{
  "arch": "dit",
  "model": "class-conditioned image flow-matching model",
  "dataset": "drawn human figures in many poses",
  "train_examples": 97500,
  "image_size": 48,
  "horizontal_flip": true,
  "conditioning": "class",
  "objective": "flow_matching",
  "cond_dim": 192,
  "targets": ["top"],
  "num_classes": 12,
  "cond_dropout": 0.1,
  "logit_normal_time": false,
  "norm": "rmsnorm",
  "hidden_act": "swiglu",
  "mlp_ratio": 4,
  "head_dim": 32,
  "fused_qkv": false,
  "qk_norm": true,
  "inner_norm": false,
  "patch_size": [8, 8],
  "layers": 8,
  "width": 192,
  "positions": "learned",
  "optimizer": "muon",
  "muon_scale": "match_rms_adamw",
  "learning_rate": 0.0015,
  "momentum": 0.9,
  "nesterov": false,
  "orthogonalizer": "newton_schulz_5",
  "adamw_lr_other_params": 0.0024,
  "max_grad_norm": 3.0,
  "max_steps": 7400,
  "batch_size": 384,
  "epochs": 29.1,
  "lr_schedule": "poly",
  "final_lr_fraction": 0.05,
  "warmup_steps": 370,
  "weight_decay": 0.1,
  "adamw_weight_decay_other_params": 0.05
}
Rows from block 3, named by matrix and row number. Rows with one number belong to one neuron. Each number is 128 + 32 x the weight over its row's rms, rounded and kept within 0 to 255. All counts start at 0. Numbers have three digits each. After the name is the row's rms in percent of the matrix's.
# gate: MLP gate (model.blocks.3.mlp.gate.weight, 768x192), inputs 0-191
# fc1: MLP up (model.blocks.3.mlp.fc1.weight, 768x192), inputs 0-191
# fc2: MLP down (model.blocks.3.mlp.fc2.weight, 192x768, transposed), outputs 0-191
gate.126 071:144168132153129088145137158116157116093128125114143126167113110052139150213112124095182139144137123092167151159168064121116226177176138166089146134170142132185135157128121132123079146120133154156125094129116142114108175154112115121082154140169181087095115174116128115079104100102132081134093125119101137169053122118168132133123110173162073105137199122107114147111140183139106142086160104131153120170135117140103129125113091170133133122114120115100182136210089121142149110186187135210192133060087126170159132111102193124149151153153139100064153156074115173098127082117089093154
gate.127 048:128132119105083144102091146200101080130099131081189170130128170104105115123126125168101147074164090122163169154139154137094127088142104152131135097110125106121076166076065143079073140117087095145173094087166127176052111048144093152131081129155101130124129126118093101111041117150108120144086142052080117131076137089172153169164120134126128111187174166144148157177112133106138087102123042171119148142140114128145125185117123090114132104139128157118094120087136152128151077092157151108143119170104134096123141100118162124110152139160084078092070186171166095179137150081105177121
gate.128 098:096118162132079116122159070160110064154103128139134139143164100120128117178101122115099083155152179112157141126134152107093101139111143109142143144139140150096118112088134132163106093135145083133106144117143069148076132070179121122099088072119113154165143128140089149171190111104081141063177110094118149159121074184143162156148169191112140092073069086128089179116196138143106137144177135112047110089127157149117110118172112105106124166124144095158105106129153114108110152097102208177141125114057160123135169090109171060158075094132138161175192077119132168070142145114154061138
gate.129 083:108165117152166104109143087098088158165151159108108161139100122124076098172123182110125178120171084127163125110122107146117165101082096134123149104110128125176151164074162099153155044138096100153086097108138156138119125114120201154201129135122119099169131124097120146177175117146087088166166165137122061151082103098109106131188102112120158158091134124152154150079162147126111126123074124143148136113038047097176102160156171081103140059129114153113096123094195144127072125141167135086148108151127116105134117095093041110116104094130145129188105127116203150098129137164085169087
gate.130 157:083125116124113122104119160160092125094141167117188087102144145077124130075107136170126113110098109111128167123150119125076179135152107163075081120192146164157120121176188162148122075106095149080099134133157134105199112241150217169121138156148069097091129093186117133125131157154085127133118174181085162144108181127144138115145051147121078135119090119134121121111113108076127134115157123112149066061170191104112100154099117098079119135108100096096120165139146107100152180115116138148104118138172143106133166122178149082098148148150088119129135048160158118103119097092127120061
gate.131 059:135111188103091093116111124193162158173142136140133105116129063151085127150098138140160138082166153154143146107123106139106100174125138146068138107146181107165089142101129129139106162108175172101139082136136098099176121088051170168176119075152100163173154113055152128129143126159166116148060092076094111165082166092063120116182118120107090171149181059179150071080088152112107137099131126168138178108084183126134130154165130070158136103149122131209117121149148145163119090089133146149120139076128142132163163141145172155107152133111100169166109155112115143056177088135136133097
gate.132 022:135131165135114100137086144126133074182179158128155119142099130158059158119108121151146122091140132104153067145184084156131151155121119141132141147132106140149145113095153114138093074104133161122090145105119172173158155136150161135137117095138150102149146116115093176132143104128135120169102128079118159215085188136136093137215049115119164108073133130124128119111148196136147116122128096140210105135111073133063140162147121073141164127134111143175180160148187110151100147120134164169189123060134123162147133121128204180157125082238141162110151111122127093055111077145112159099
gate.133 096:109141125094143118152136140083190113115102145159158189033101123115119064152110125171122091131148093157144121162104130143147083147155088113147153134097175170127132138191143138162121126255173141135179114092113086145091157126156108104143143122197114139085105144165121129202117109044104123155093132153133143132190152100117168065121150138140128175127136224158117137165126083159085136152121164140117069103102165166127119127130193114142123124100176096091138155102088112105120115109149172216137140091156124128091156119151156112145096159117198121136110141143151158096124120119136109128
gate.134 089:079123147162192117105143106093118194161163165185117082158120149128177088094115155067162151094118100131122130138149116156127099126109126091165178094126161084165154145137137194186144170153105123085126144118095141168077096095159174123108116114089119064111126129108102119158100096140111155132134158110155133085140179109118159099098141142168139170110137167089131159131133148081102148081122079148128132132135148140156088083169105091140100144197092137149222098091131063145129060089196133163145158085092155186173141163128093183119099100143122159191100103118126105122142142043096147173
gate.135 051:138121123171165135098099142150148124127128108133106068113122121140110151129135163125164104119182137186164179090082140148100067092115152125149173118127146125083135105135098145141090090096108111129125149118158155126119069182160175148196158083080117089108162095101179139150156123186170068165125095135102152154079174115143092132167105128120119118099129163185059095129108118069140136147119121160183158151122153132144091133141138095168139104117114168129051099136255106112098114142075143064117109129061152162146148103122162169109163131155110159139100135151120159120109159152098178119
gate.136 088:122160079211161138158133170165140061133130208081134193073117081113130136102158057092115111130118121127102146065138107110163154128174089112103122138109139150194183099153147130130135168152129132119068171113132070107135109138143135143084250142143135129094124100121117139158082129155180150135117130112181144087070141182090100137143110174062075131211136078139147166148165108154125149097143136082131152098077085115132119162086184113099104117166132105123112170152111130151116125159164157138144160139158146127112107118118140103109111109169071104157153136086123098109145147142095064163
gate.137 064:150104175083066135193108139086113133170211157161097088121187153143136164094126079165114122116101137139183134077138081109105174163156113166111120104130109130098149155075103118131115127133070085114128136166158162099154121109168173159075083109138132123170137119088125087180091077189071161114143090104126162141100152067143149134121128082088106112135131125082128093096143171118159166123144161080121122182126120139107140071192061110108125089112082143108106099136113130081137154136098172136137114106141065164072124156110083086060101102181086108102123117203154125108153132153158181151
gate.138 121:164098160082118104121122124108140181096174144166125182120115167109146153129111189120132178091145125149135132077093151119160130094170112161077092148170158149132131180127145126177121125136126158158087195097077150141200107124169125134103149112105129118131165160151136101173086111099138124121144128152110201082096123079117136123125123075113150138109255063133162089187159129093145141109137168186190135108131085162132130140069116144111152137110120149114156206104127089067086115158123115153133155102102157093168124106175136145108165111074057062147121138065095179138134148140099140123
gate.139 045:106105102139109150137099080061161120151117113125134116097093071139152085123094160109142111087106085141215178152143136127136085146153146174083164146186127119159153080149189167104085145120130155128158098147164182138144118121156105147169109101131138121174165120124156168100092171146149145118092125117118162167059121096174138065168127111145130152158143123168055165136129115124169146089161091173137150123153095121159138126128136050121165152105174144176161148137186127111136139110074156090134155139143077143170121130104219162124139128074060163133160071158126117075129189198172169154
gate.140 078:156102123174095139100118122192182094110089135093063135164157204152140158105090155136088043144100116113141154138131116121156136074119171135122110111134143098114130077166124162154103047128125084102125146081204176109184142129143131151123126127139148142227105122124103176100107158174133096121122160117191129123139115118126131132118090191164079148174110130143159108176134142160190101109140128187159113183089100156119144079100109084102179115159063134141136130121101135156116150139110169123132168098177084128150119114105059168114200101187146157118122110069118068098104103151130124132
gate.141 120:103149116181138160073123130137163097091123147116107071173146182166139136161156113117125099121127118118097107145183100099137149147112072084188135113117112120176112117160144112110134148203131100110127100096157111164054172184142083161173181139110147121072132089150057112153133133151145116130083101175094093157111143123165147184120135161155104135118071119109100162124144105184137100088140155110136085149182129089088187093144154112089054060114131069090113029209145159172135156117103166138126116110166115177096100099135143157137083110147153147169142108057115110124134112113138106169
gate.142 089:099146131161136190113179139137149120123130133102131103130114160106153098109170159089100115127146137121148185124106064158146175182090121102167134091154134135139071162115150142167108153139132141097136153093087106123108103086151086177079111185184136151128139160138123027139127149135152173077097071084112143117000145089146159156130119118150143088093163120129128120137140110141154116089135072151149140107102107108103161089134032177159133128185120086169139162141098116139143117117107133177179141053117165138124140108093217128091113172113133134123158162146149156105165152115196068137
gate.143 180:121159086162110108134118138121140122132195115096138149092102086099136113085086130135126178092130109166139140165152113134119122134125171083088153172120126088113125113148145103089177155119087145083155105078122126136121152091175166152071142099116146142159121141101130129128106183106105075110105164115084107161117132069146142112187140144093075166150103085160098201148182124161170139109158070083110201080096095086073107104080087080123142132153130134067103084093139179174182150092116173152168125126115107155108089163044161161136102090095104153142131158095116179158174096107049183132
gate.144 069:160157165166139128156147106128196103106106134123146036161127111141123107194055111121150093109184132087151148131135104191111123117116112112162100122166126098135099126073186139128079161130170115070125106094094152091093136143177144148115100155126119114121135123092045172018151220122110053133123100162152094092134101136132093139086162065189171093081096116139103115137090159149107175126115173174149097123143093097112124089150120133153093129113167157122132162186115115082135107142085123142095111124137191139086138125158115115076127104126153099136146129152192139089151164114102107093
gate.145 075:083190143075135149111127094108137138132119125159158111127162099130173112096121130161081114109124077090103142189135143156114128084113143112092150128063122080095102092138094093126126114145196138150100123112131104085122163142091123065132187120125105184169143118137165123096129133158143102066156081115131150153120093153139148078122130168093082147129147096165149113098141099145105171191098202111110135095120135145119114197114132167172172114183131209112124081105079163071178189148099118093091111146170154140073142145212191133118104087120184157072114133122113084107181153080138111080
gate.146 157:167131146171144185107112153158181137208129096128130145122128188166065225146149140145192148090093147131128178128164095123129147135114098170096166153141093147152092107136116129203135155145203139154144176094156165169154098059136091129096105146095139149149090119147149149139140137114132121101072198134144152094113078124114156080176099121198083129149096165151105169097188187121140132134127127142118151134159183134099109108124177135145059176133123169095118094122131091162116123133157107143168059132030148143151155140167114158094148133139160168149182092124178129121133107132135119129
gate.147 083:166149086102183098065132135159147113080069104156124081201085126157131125133154132085138150131139137138062119168093063099123103143154186076150090174196081148161133092139157130148176168121080118135127100167115163158123178207076086061120153083090093174103124059163116130120146138149099095134135155150141098082124105125169169105080152194059161167139118133090135100154132173139159105131129114132087136159110099123109092124111089186142089189120111140089132146091082075124081122122091185134152118121118111140171098098112076174130144121144073111097120105150105147105139128123151095123
gate.148 107:084084115163134140152155160042130151181128157094115133078118132131057113145176202166169136099134129153131166164165159138085119114124128173182109162142135127094077113118106108086121138155146105163178138175119186156125114110129184150102138057186194094131129076110103139171114118141138148089150114109094141126116167122098127111113102128188114087104136176089150153103079100195110154099174148131108115116180117077139180166140118155119151119161162131101166151147156145206103108182123150136140183110134117094149123118112075085169179085193107082147121135095188169084126061131111135129
fc1.126 113:130128157173137113117165127099086072144147112108106060120175081159151166144157114131148114086158129170190144085106084118173136131128094148141131129169169162112180160081162156161133137203074137128177109104129139087138185141102143156177174129137112139139167116112144154148163110160146111108147140172138145139136044161210143107121114116143101156104149161097109122117055089097137143111137166127158097121144179116067159096159136080188145172162131110140117049132146069123133098110130164099114151130179125083114101109099086134096150188157145211144061141166114114101153091143182184166
fc1.127 125:078155125154137112092094162166126123123096170130139122137146182073101153151152137170152102106171101132119130129135167156100145155107130147118152169119093098113134103147064117065108119134090095125173112087154134116123130076086130123095138066121118146126150096152167141066060104175111141125115145076103062120076128156114157218192154168118122113131124156103153135220079186159112106138115104120089130113157179114135145131141147075105124148106115162106141109071127141107183136053172157119111182137150116063163111113151109112166151148187076091092106119190113074162114224122135167132
fc1.128 066:067178149183143161136183123113073176156157112129153109132146186167181111149074143181137070137123126179176192139144122095144109120112145112174168111163155106156112148064133144069120107098112098085101120119130137177124190125137086193141104115114170137176157096102152124110151144155093098113063084102105113126174148096170138134129141149165150112022115135208081114131144156112159129149083159137110166157150103101136147135144171054116159165182131113153186148188165111133110137152180118120077118127116171180126154127114098136131143136089119165121131102100114154061167151132141122180
fc1.129 073:179184119104176105132126156145167125169135129140135163125115094058081132102113093162104196082150126098101157157123099119104109105107143185098127128106123120173118175110162090139168118142151129169071141149181144138085110112108141067190175139077090106159119156153106096145175123128102194157164149123161076154102094136138128167144161176127156134137103135098129093096157163118109090160121134144097110054088063211101093175132100176097085121124059133109089141120139160071120112129158162110117092166080158098166117174160181140084110125130108106165115155080172140088125102070108183079
fc1.130 053:076117105102175116144160156143119208085170168139192106099180124091148130071147128119072160147116122151072126089138159118138151085175116159125124135104136178114120096199138183148167122146155105072111158159127110127153131199117158122082188171129081121095127092199159123141163133114129145137120171155106149071152168172095150147123081106145077183161089131119148157082110121106100136162125206088109108082142153134130074165098138149099143138121132113103117116123113146088155168143195140123100108160126158096129165085144082051106104147083108095096134083150183122174151142082128105057
fc1.131 112:139066094097126097130097146148111110173109115156143122145144117159072150160157155138074088147124143141099140140145178127099160090121175145137157125113146106149157071189133149111191161142161113116100120140137159141084111166147099158119095178112180134148119114205110141215112128117109147106157112152116078127165111156119144098086184112186161071101099129127121114158147110118116107090110141109109150086177137164134162165064103133111130178089149166064094171083180157182115161203063152142179168157077121145074128146147092123099134073132161124107169091178146140079199185145169134101
fc1.132 204:099110174100102126172142149117171160131133158131189173169131099131155076077103126123118103178149088143121133101072095116221153149157090187179122130106129159166147089096083119091126175175103182129113149173104147178122133194127146133117128187144138123125106097168079104112172109122171167168073143144131134113136179063124127177145129177104101149163142117133185114076147165178119121167173137087152139136119154162102114133172128123150161148171179164128136102169133088130093174127164155120083134097112115110115139140119140194083067183181113086175117087108133158206135130119138179088
fc1.133 062:110146127109181112174178130178152133161172135140126102126133169094107126149105096165114138112123153128050128016131087129098104138151113127120110118143145143169077156149133086124173131062172127135138117135160097132089119076143123236167173162062132122106142080128075180069114148130117102150130125101160099112178171134129164171158214117148068131141095080158151151100144097144135120153081126104175134102168119111101087086170093202125108062141098107137146119125131141145133128167162126169141060088147129086114159092133164148083113155077085153145131151136132109171110121134192136117
fc1.134 059:112179116139131122178142175108162157114161128131148129087027118153149120180088150108108185121175150086086110113166166132169120138098105124146179142094129097129116103118112114119135126133139149118119135139130085132146105104098104130130181155116095187112165132122176137194133126109145107139122071128181127057127077131127108107094105133131096160214114162163119191140103163109137110124120107095066086073152124154151149111179143141119178110148124173055164105103070148146164089169195136075144107142065080170179144131147123102117122160148162095122151119096101103218087122176061172093
fc1.135 135:151130146152072123081125117154065186071087164081086121156057203078116161169169112162146101100119104131120098133129100129091124134118086101156129108146182163154176141131151121163142179171089124103135110129076144136085107119136146116164136084123155099106121136084090135082167104130170169162099136160112196139095136105074131145137129134121159107181148125111121085126140031146126083138143153142131176154159099121160177150084068120105104110116126138076095093112109172131174142148177125143101099144120125188176174106061113154063169084145108137194135159078138143092105163134058132112
fc1.136 065:149138141031143108121149094160070151126184071104152124184141195166093120157071139190120151118135140120101103048126128135115098077134149197121138106093177125089082148113124107110122042088109177130198070144157135125126158095115103059134094128121112096125111111120138112098173117140127156138164099154143121113130125151139141121059142120134150157149080096118127075120116167154098076164117129182113097124139137156115054142109118155129154181069086167121110123119170118117182113147079131061140074181075090151122183131174087129144116115157114107102113143187146095182126146123101129106
fc1.137 078:129116085063122128191108151104131110176213121143090130072177128176105173115137111208129132163128086121168182115189082099097197156115117120143107132181130107114114180183091096161118096171108122098149136113117135105132135101175205128106103158129132092143131164064169134160083125132123155123099091101111171106098130094102149131055108099079156091104162148117131151095103091123149136112108141100175152079092116137087106080187105101152068203120094079127128149100087113111130064111135176115165091140099092137143159140139144113111148108191162113184124167129142100087092159144105114145
fc1.138 042:100122106131175118076172138121109189112137154148090145144136102049211119082172191089184130199104142116110140122034156132136122132146126079172153154151176107106105150171151153087126129132132100129115176118080122151129146132169136091114122099099122140156088151126150148155125094084124119116140104105084184078187065107125165133077125079131090144109137116110145117156110161093121141078125094162145180137141130139111130077089123128142127151125075144136206138156204099151168128156140116152153192150132133113150167088154054096089174125096090098107128146086096166082155215120118131146
fc1.139 146:118145190100183155104094187182141163159048092090121103128142103060108106158142118102039126139091096126168079096118110145104122133087113170109110130111148171132077118162041153123075077170143120111128161123110128133160135109075126165093161133137103166102132078138078107158121107096128093087171105146033149126160122108105104118120139168068132113105145157115136132166098116129117120160120084151145115110128131071095130190211104093153095150144103117152156094132129065157151131102174082161136134122089141106101074123119107139102115074180164149063137101175097076094107155139107155120
fc1.140 091:137138113103168089088225101115059155147159121092168068129177097100164134117155115143122119132159164092212072097129088120114151159117139148113180126126086118122150048123167107178143090194123075135131110160153081087074154101132151109095143106130099159151132119151103160118123133176186127159171161134118089140174126103122083157104163083131142173151167121083123095073073138107135166128110097084041149142111122145092148112146161137117139080166127168047131159090110105089151099155138061160115107120128134141126183144105178088194081090089126127128157105111141113104138118105107114141
fc1.141 053:118114107113138160129157115105105077142124111154120180206157171165107114088078117161065084157115103168085155093060122116144055085140095102118154198119122169085116107155105095092119072115102117095155090147177127183077121161152140103189168130061113138157188097142164074165107147147123116152097133169146119136146059125129159125150195151123171121054106164114094126164084124185122150121152151121152116123139127146097104127155158100124110150128124105118146108149253171109136101124108127096095127206113144122113137095182073110126137105090122149119120109100170119130168150160149154154
fc1.142 105:123086125149139147092155098067070165126086119100124126111106218137145117139178169175122128154165077133131144085083121128144161099150126171138114106122110204154133174088154105145123182154121181156094152164086135128198108153133140059111123162144145113122142111114129000134084155130116155096149118156125159072080096125164107134119103137150129151165161185075101048074125152065175155094113164096136167144104120140131157114077133170127141086137154102126124159079121099129106107107121138061110115147092095162106125132105120123108160148082140144048088183114158122140110110158155178110
fc1.143 130:093193082121132081168104139135142130110205107088146160129097099093130133097087111148142190109158147144112149103130091115128155102146144084084131190100153074118121120166126091107192149143129131103124143082103093129093151083169140086066153121119153145145113124126145122111137178095124080119142161126109101130138121123148122133167134130085060186170099077130094179135177137156139126158138061068107165084077096091076068112071099120117125155130154146053122081109114173161175146124126152164172124157117090140125105170060140128142076119122106101141146150099106170175168074101020131113
fc1.144 100:133159115107176138073086118114143186130122106117150178148130158078158168099173089111087150100074075135132171109147090080110126159099102077150160120188088107108121128138120114135109111140171167120098113136126105135117147163135157155121137073118217187144137084107127166168105144103171123108108205102099100115099110118128117112124137106131134084096200112130185117073119138070168112081115141172137167122145195135179126104120088081148232124114122112096130061085116159131119094087163079120170176093142179104104131137100162184103094139105156193165082118117107169107176106130140123146
fc1.145 064:144155133109175106068163140100101127151151161189124166159147089136140142122155083128141167122121079135138143102086124132123200073142110139116100102139178106132115168101090160097110148108120122124134099088116146132130116094064171138074096105120163124072124126142164101129119079117111134112088161160177144102178088172129147120083108123068110132163072074124094106095056173158153121120097072103144153104152082170122109054171130110088086132158134109123134139098103090194188143122153176109137134095169145110135166086114227150135133172118112101180092166140138137173191035171143103138
fc1.146 054:070142082075104099173131122132109092115149150150162166146096096079106074112101121131101076140172180114141081143118113106143139140152149073113095125150149153157165154110172131094096113124105148121100112150132096098107154173090181109116166146151134140111152164079115139139112077119127151193185056124092152167129207151123127154165143137075153131110167099132169066146108107137123133126151142089156134075114061128099149148130068170129162103139098123183222138182138156129178105113121139170142175094224135118119083131152185066192108104117131101151102127138069100115143095128084083122
fc1.147 087:134155143147092146202098113091109135107104145124108057175140067089106177157134138092223110153084137137079122181112132121175106170108186116158093151137127161136140120106137145131123141116085163169105107138130172116123152133071100082140092121156121153102158084068125106121141105138096080114062110153112110155115195093143151089171098137051087105114151158178082115133159100139147173128137162199069168126101156082166144121124148052178104213126109155090075157102131054141091141136143161118115122136152101083156092150137160151112132113139059093142113138174125133108106134151116135155
fc1.148 065:137077155214118188085148182065137125112107125085128091107146122134087130148109202146172116119140099115206138162153110134162109162104157194174122125137076047130144126099120154063082120088112083103143092180134192103128146127121208165127072075142168102152152076139100127125122136141089135124087164154117116109098170105143105094095088100198148090134109171153113138117160135112142137076149107167131158199124163123155155161135161047090191130139130151143118113158149107171122128126135131090124169126127106154164087140083108130116125091156155181157119126083164127102114113124134121198
fc2.126 085:171103197125115112094136152115103167170042136168089164208121127205104189109182067060152087148126089154123107145124125148146085124118149130132135087105147135106158100130188136166133135134110102136091131122127106155085115149147079101128146116110117122068137117098073080140162088140138135129145184082097140141127142119154141168131125117099189179134147113188124127152076129123139196199141076122093132166172111131145157120196094038087100131147118092110077143114144115087127092126096143146133119156159107117164121159144158060103136161128121073108153119121169121148138147220116074125
fc2.127 087:191157160117143115152137089077125131136146090123099104135132189191152089178143131070117109112199171168129094135149088106154087104096116116084111095105119083117145130141161076064153107139138076129140149075111122103128138031123093129179132145137134148104135142080100132069057082124117167137127123067142163147146126145157094056080146111129125137153142122082185120042142167151146127140133112161106141124168093160164109091087149145126138089127079155162082154139120149126059112033103108162140109125108126175112130111131134125116097128155057139146105122196102100158128041127138127127
fc2.128 089:050070155167129170093080161168125141162073100118162085134090122165122146099159080136107131153117122160166124104130107026077136137138143149054109112161147127164101089166132175100139122138120194075166111188121152083157146134071162123134158126142156093115115138127089165084066112168068137148133145156157163208133124126128131114196107137098156069085187136114168177111162137136125115168107126134123106177107109087102116118172192116131137143118176162129105115184106175109057079136154177124127127108063125112084129150117145172171153106093104138131172120116129117135174155115138140115
fc2.129 083:143129108132136131107138165120098174102169111109138116118140182136142136165165160168070098130127194096129159135068104099103114108122117195153056099135127149085080106115089107174132079142159164152122176114108122128132130126148134133153171131091122116136138114177132165155208062159122093165138101138125148128138064109199156160116093141173139077134134115087155089147097148155085110128057091109145178130103145180127093086144079156131178147139173144148097154147107117100186108125135178134149126098087111080153124079048131064027164177111078124099143133153096131067130131075135094121
fc2.130 141:097125117103100122115151158146166147093103160143184149139154097088101121166127138175132148165173112134142133148109137107078164114065135053180088100093111062141132130101171121125124182129104113158159148135143123151104097030134011112106148096172085149171135159167120124145140096132096110117121071096171166133125101125135146110135202178079095145124145154139132158122131165159109145134089139115116035197083202114119074168073108141175146141106146160134124140142125139091156076143125127134142130139165100099128089135090133170109143156091179154123115058117163124128135079078130136194
fc2.131 095:123118203106122150124105114167110096117122112123124124132116148098181100128082139151149082177070094106178109138152094102123108161112150090176141153152105151115109081181147159115078151118166102104113106080126158165072169175033074105143106197160066148141134124058193124190096137114110139131155128155158148106119094102079118114160136128082125189174085160118128073091083075116094155143105154115148146113170157102152113087169138145097148112094141161070117116167116104127128203176133120127137128152109149111201094113119124109102121163143166077132183164172117062122126073155167148138
fc2.132 153:125073061133129133104149097111139167138136112152082149151127094146081184083163133137126096201183215148140094155091171148022111131149119198176124115122122147100127073099170122075141149120134174113099123179128146133124115197090150126137155174140123140160114131110185138104164095137090138092107138143132132124138167188105143094109124092158137107092118104141190175176089177172139139122166083159127109158119090110151138147068119167150168097080192163139152137108124095141142138100117101129125134104133101149161142154153128188173160101169096113084151186077119156201165145121157160089
fc2.133 072:155134106140159092118073094170111137153151105054149122049089130082117141094109126163080110113141170110172046215141074151124102142134079120087140149128134082155159159091153116087208150123124143135186094122109136137154145140088138202101163084090163105140159196138093082154153116139142141103130098058144118117123114140133161173150090143093112107132107216106076154146092133150137108159175128153214102112154106132150108131116140197133126108153139138111126090089078095177083147136123090130145105115178092094107128134077170084143128107151185132139104107089123150080105113116137156158
fc2.134 080:075142115164157147127156122162112079105107116090120149112032086102125120113072125097100091132079104120115138130133152139105038117124082119121188117135115162147091162086084119153161133134154115115148148111105128114139114154140149125168123138112142104175132138127112099098078154114136131135163183109071170067133111119140120144102128126158184203088129111119172144196103120171145163084136177050242084178102112156103136145169123108130129080138169110141132153110142166169131196159199149131138067139098096154129148123142106069096157146131115153190158073172182143119171160129158111118
fc2.135 106:145145159149084106094146123146139080079156133160098118123069070105120141119145152166128160176112109131160107125111104127104107155110190153085116129111100096161153102101134138138120084171065106167104144105093101107170094151167146105149127139126154154155117115096087112159073135118163113143106136129161207124125110137071137160141109159110143093159107127160142069099102187112103114140117114131120168094110100091148150166110067118148153113121130092190110101135150085135129090102163104124130062139082108229153076139183124168043178086133132107217077119172154132199150203142196135156
fc2.136 076:161119132160085110187113141101179209094131172141120089150140197125098060139098137107141188064143119192139189094122112136153063077104147134123108136153129133111189153132182136103140105104119176107190142105103123123077073146189117188103143169130112124159136149127140149120209110175157157103163106125145151078133087167109134134175141146107155080108155094130120085138162166141173134121114119055110132115149088121130093144089151108079119127172105198108153165136115111104080119121138134079119177137181118124120140126129115179078107110125211124126060113128098174148121151134134171075
fc2.137 056:122128112083194111171101139113110156112120098149094119169196136128192169154167159182137158116135102185108147170145098131089165152078135134105129198053145123079087121136114148141124095179081131083133134115159134105136167161102087132094176121113125169159149164103107164099182125123139137096125127169132132063149158136080134141075119050104183111152161104155133112099082158124162146093084090087120129199162142161123141085165094131107172178093106130121107134057142108149152162138156149123127101085145152092156084121131132165127184135113086098193129104154171142188191149175119173173
fc2.138 105:145160168088110141093130124145113083110095170103143111141113084083151179091099097128119080141101111118118140143158145108145118122071118122172091141065126133145138073133146132054119160172129108089159183145088122105062114120164117121091162156096138130106125094160143091093154129132177139127087106111131154096121141109102127109099135056135141160127012197136091102170137123153143105091124100155078138127129101153145101109078123114165094121089134074153146188109128147040093131092102091109123180130089102077193135153068126099103201092169203180148136147183079092119148134133155122140
fc2.139 110:154105068183103137154076068077122143098072144073149085129112135168161136154145106154210151164086165147175167145119157088138125116086086164090159148105125103131177129151175142110157069115145074099125100163163126112179124122216109101121092127131161160095126120078167099163126087124152098159176126151063142137124111153130154130130156100169117136150150116060133141107147114125140124115101107129135126134140124184132113091030120195126074125156099127157139172111127077074109133104085182120121123113173147146153083101138149155168157177183153157207159133184135098112132109112087168111
fc2.140 061:124113139089182140144052117075150088181107095133156145129171125141138067107098125183131083092118096124123112104116145085101083176165187128161185174105121106102132091126138158145129117101137094037131143136146118140149111136203092130120112124163112157207133149098127113149141134123147126107163147163203156161088087100101139121097136137086120174085118184114131121123172165074088159105118177063139143108076144097136163152138105186123191152103182154092108158154171138137119135102165132112112060128085103157086115113177093119196139175092147164127093143059143115106127119125077141071
fc2.141 102:124136133154131109103121145076132172088145126124108163036174106180132126097170114189135178122118124155150101162107112114134126097154146207086149131157131103122112138090127127127078149163093138176137092121168129069216158118162147117154169150115135147165087159158161185115114121119110119145184149087178120128117133104189168179136086207130143161071172101169160110105108152069142110131125104098149098114112137105114152115093147091149203110161100186176118072196151079186126143118111186130138094132135139157087157166126145143141063124107110090127109079197127181142111152156110158124
fc2.142 065:122101173138139121112095073047160136098176086133116165192127132114171134107227148136157168113163135167114133203083152114146153063101137112114143128110109171122160099162130119121103093164139138114165075134149105116121174117105105100075131072185111127150197111132113183151166110082133151076086118118174118133048116107160128080100080133136118129153110077105111079122125131109185124088161141073072147139085134087165137107122091189133138131197088132111134111125203141190183157164133118138156150111135098183130182100159147117132110099092133085137152116153170149111152141159157141153
fc2.143 136:152142086174105144118153115112125152104130115141147101157102160103137128142110109152115074124152095180081156137108123139127104116126078145138147120150122213106111113109118132166160078134084128203091086171099112122114150157157099142118145175136146119099117125104140111129140066136123172085184093130171096113129135076171135085138098142093076181132167149088155163158158161103138154113094181108169175140185107089137132095072115058119076127139100139189089102125148080168165118174132168159132120139145163161095180119225117083095100102155151114145187157142145053094079095101193067086
fc2.144 081:123102111062169151097179135102175114096098136157137103112139065076141157189146144140083109139161074176104131119115096078134100143137143133139152110101158163099123140135100169126170136134167122120153162135147146185122155159138129178111111140108198057156119122151161119078149168121158100136110059167128102104137112077095127175126124128099132133123105134147044140096160118178136112117152122147105175131119182136133100140058125171118023134091146192132133050080130137141118177180126069130124165146147078150132153130179109072104117150158133070128150099129151042165076101141086119104
fc2.145 074:168185107163109159136129197185162134111095158151113115108110097102096151087119129110147114108135167147087136117121174119108131174109133110125092114058123071157144128118148085122060134144095115140076131096088136121107104130172100140152062112103120140117115089119120113130115139080144129169168098127111145096130080099087093153151148094196194109117130078138124134167104097162156089036125191131127111094120123131128132069151124093146146168088141198111088146181144162156082175130154153112110141110110150108168122148202161133133170130146203190188109119128130068104190090209139114074
fc2.146 141:055110100075124177112113114125157138090116189132133150124108201076171026143111146076100147100081126121124100119144162142135143146118115186117086111127107129103154103125139147221143179109054134144158103104104175169142158071119092132156143122168128139135113130101105130143122139130118134191069199138145127179121082152134115199071111142049149112124097184161103101160093170123105119142147134131089104147152085129146135148144087122132081075103111172086121159141132099094144124112098145126138197122214157136081156137195117141165107129133137188135179152124079147145132109124158135138
fc2.147 057:127186171157083091114125093135161076165145108134153203157148141112172147129133130096147190129122133135140132113103104138113144184161079119112080117105087120092135172115163107081124146131091098134092139128135012042084109195131115192153078110146135065096116151078044066118190125171129148114152131129132127154054118148127125109115135103081139101057125128115112113085102207096173147072129131167182137119151129147112162128176127101120112112137114125111111151102152139094108117103142102122092074147136108087123105153135109105168119093153210090151174125119121139143159089142114103089
fc2.148 103:135148134112079110123181052141107143115186092120159139047116148131233120126134177087074165116148130137073138180155122118149141100093124182157185096099130079156146113117145116086088097154114100117157113161098128151140148112144161135136109062139073092153135102110167120200145105128146166104177077128150143124147155111152122103144126140054159119088141155070153104158159144186125109069131140126097121126141138169108153071110132101104172133082096168074139111139120116071137109191146101135135074114119118171125150122120167075134089142221091150112170134105106142068170194138103135121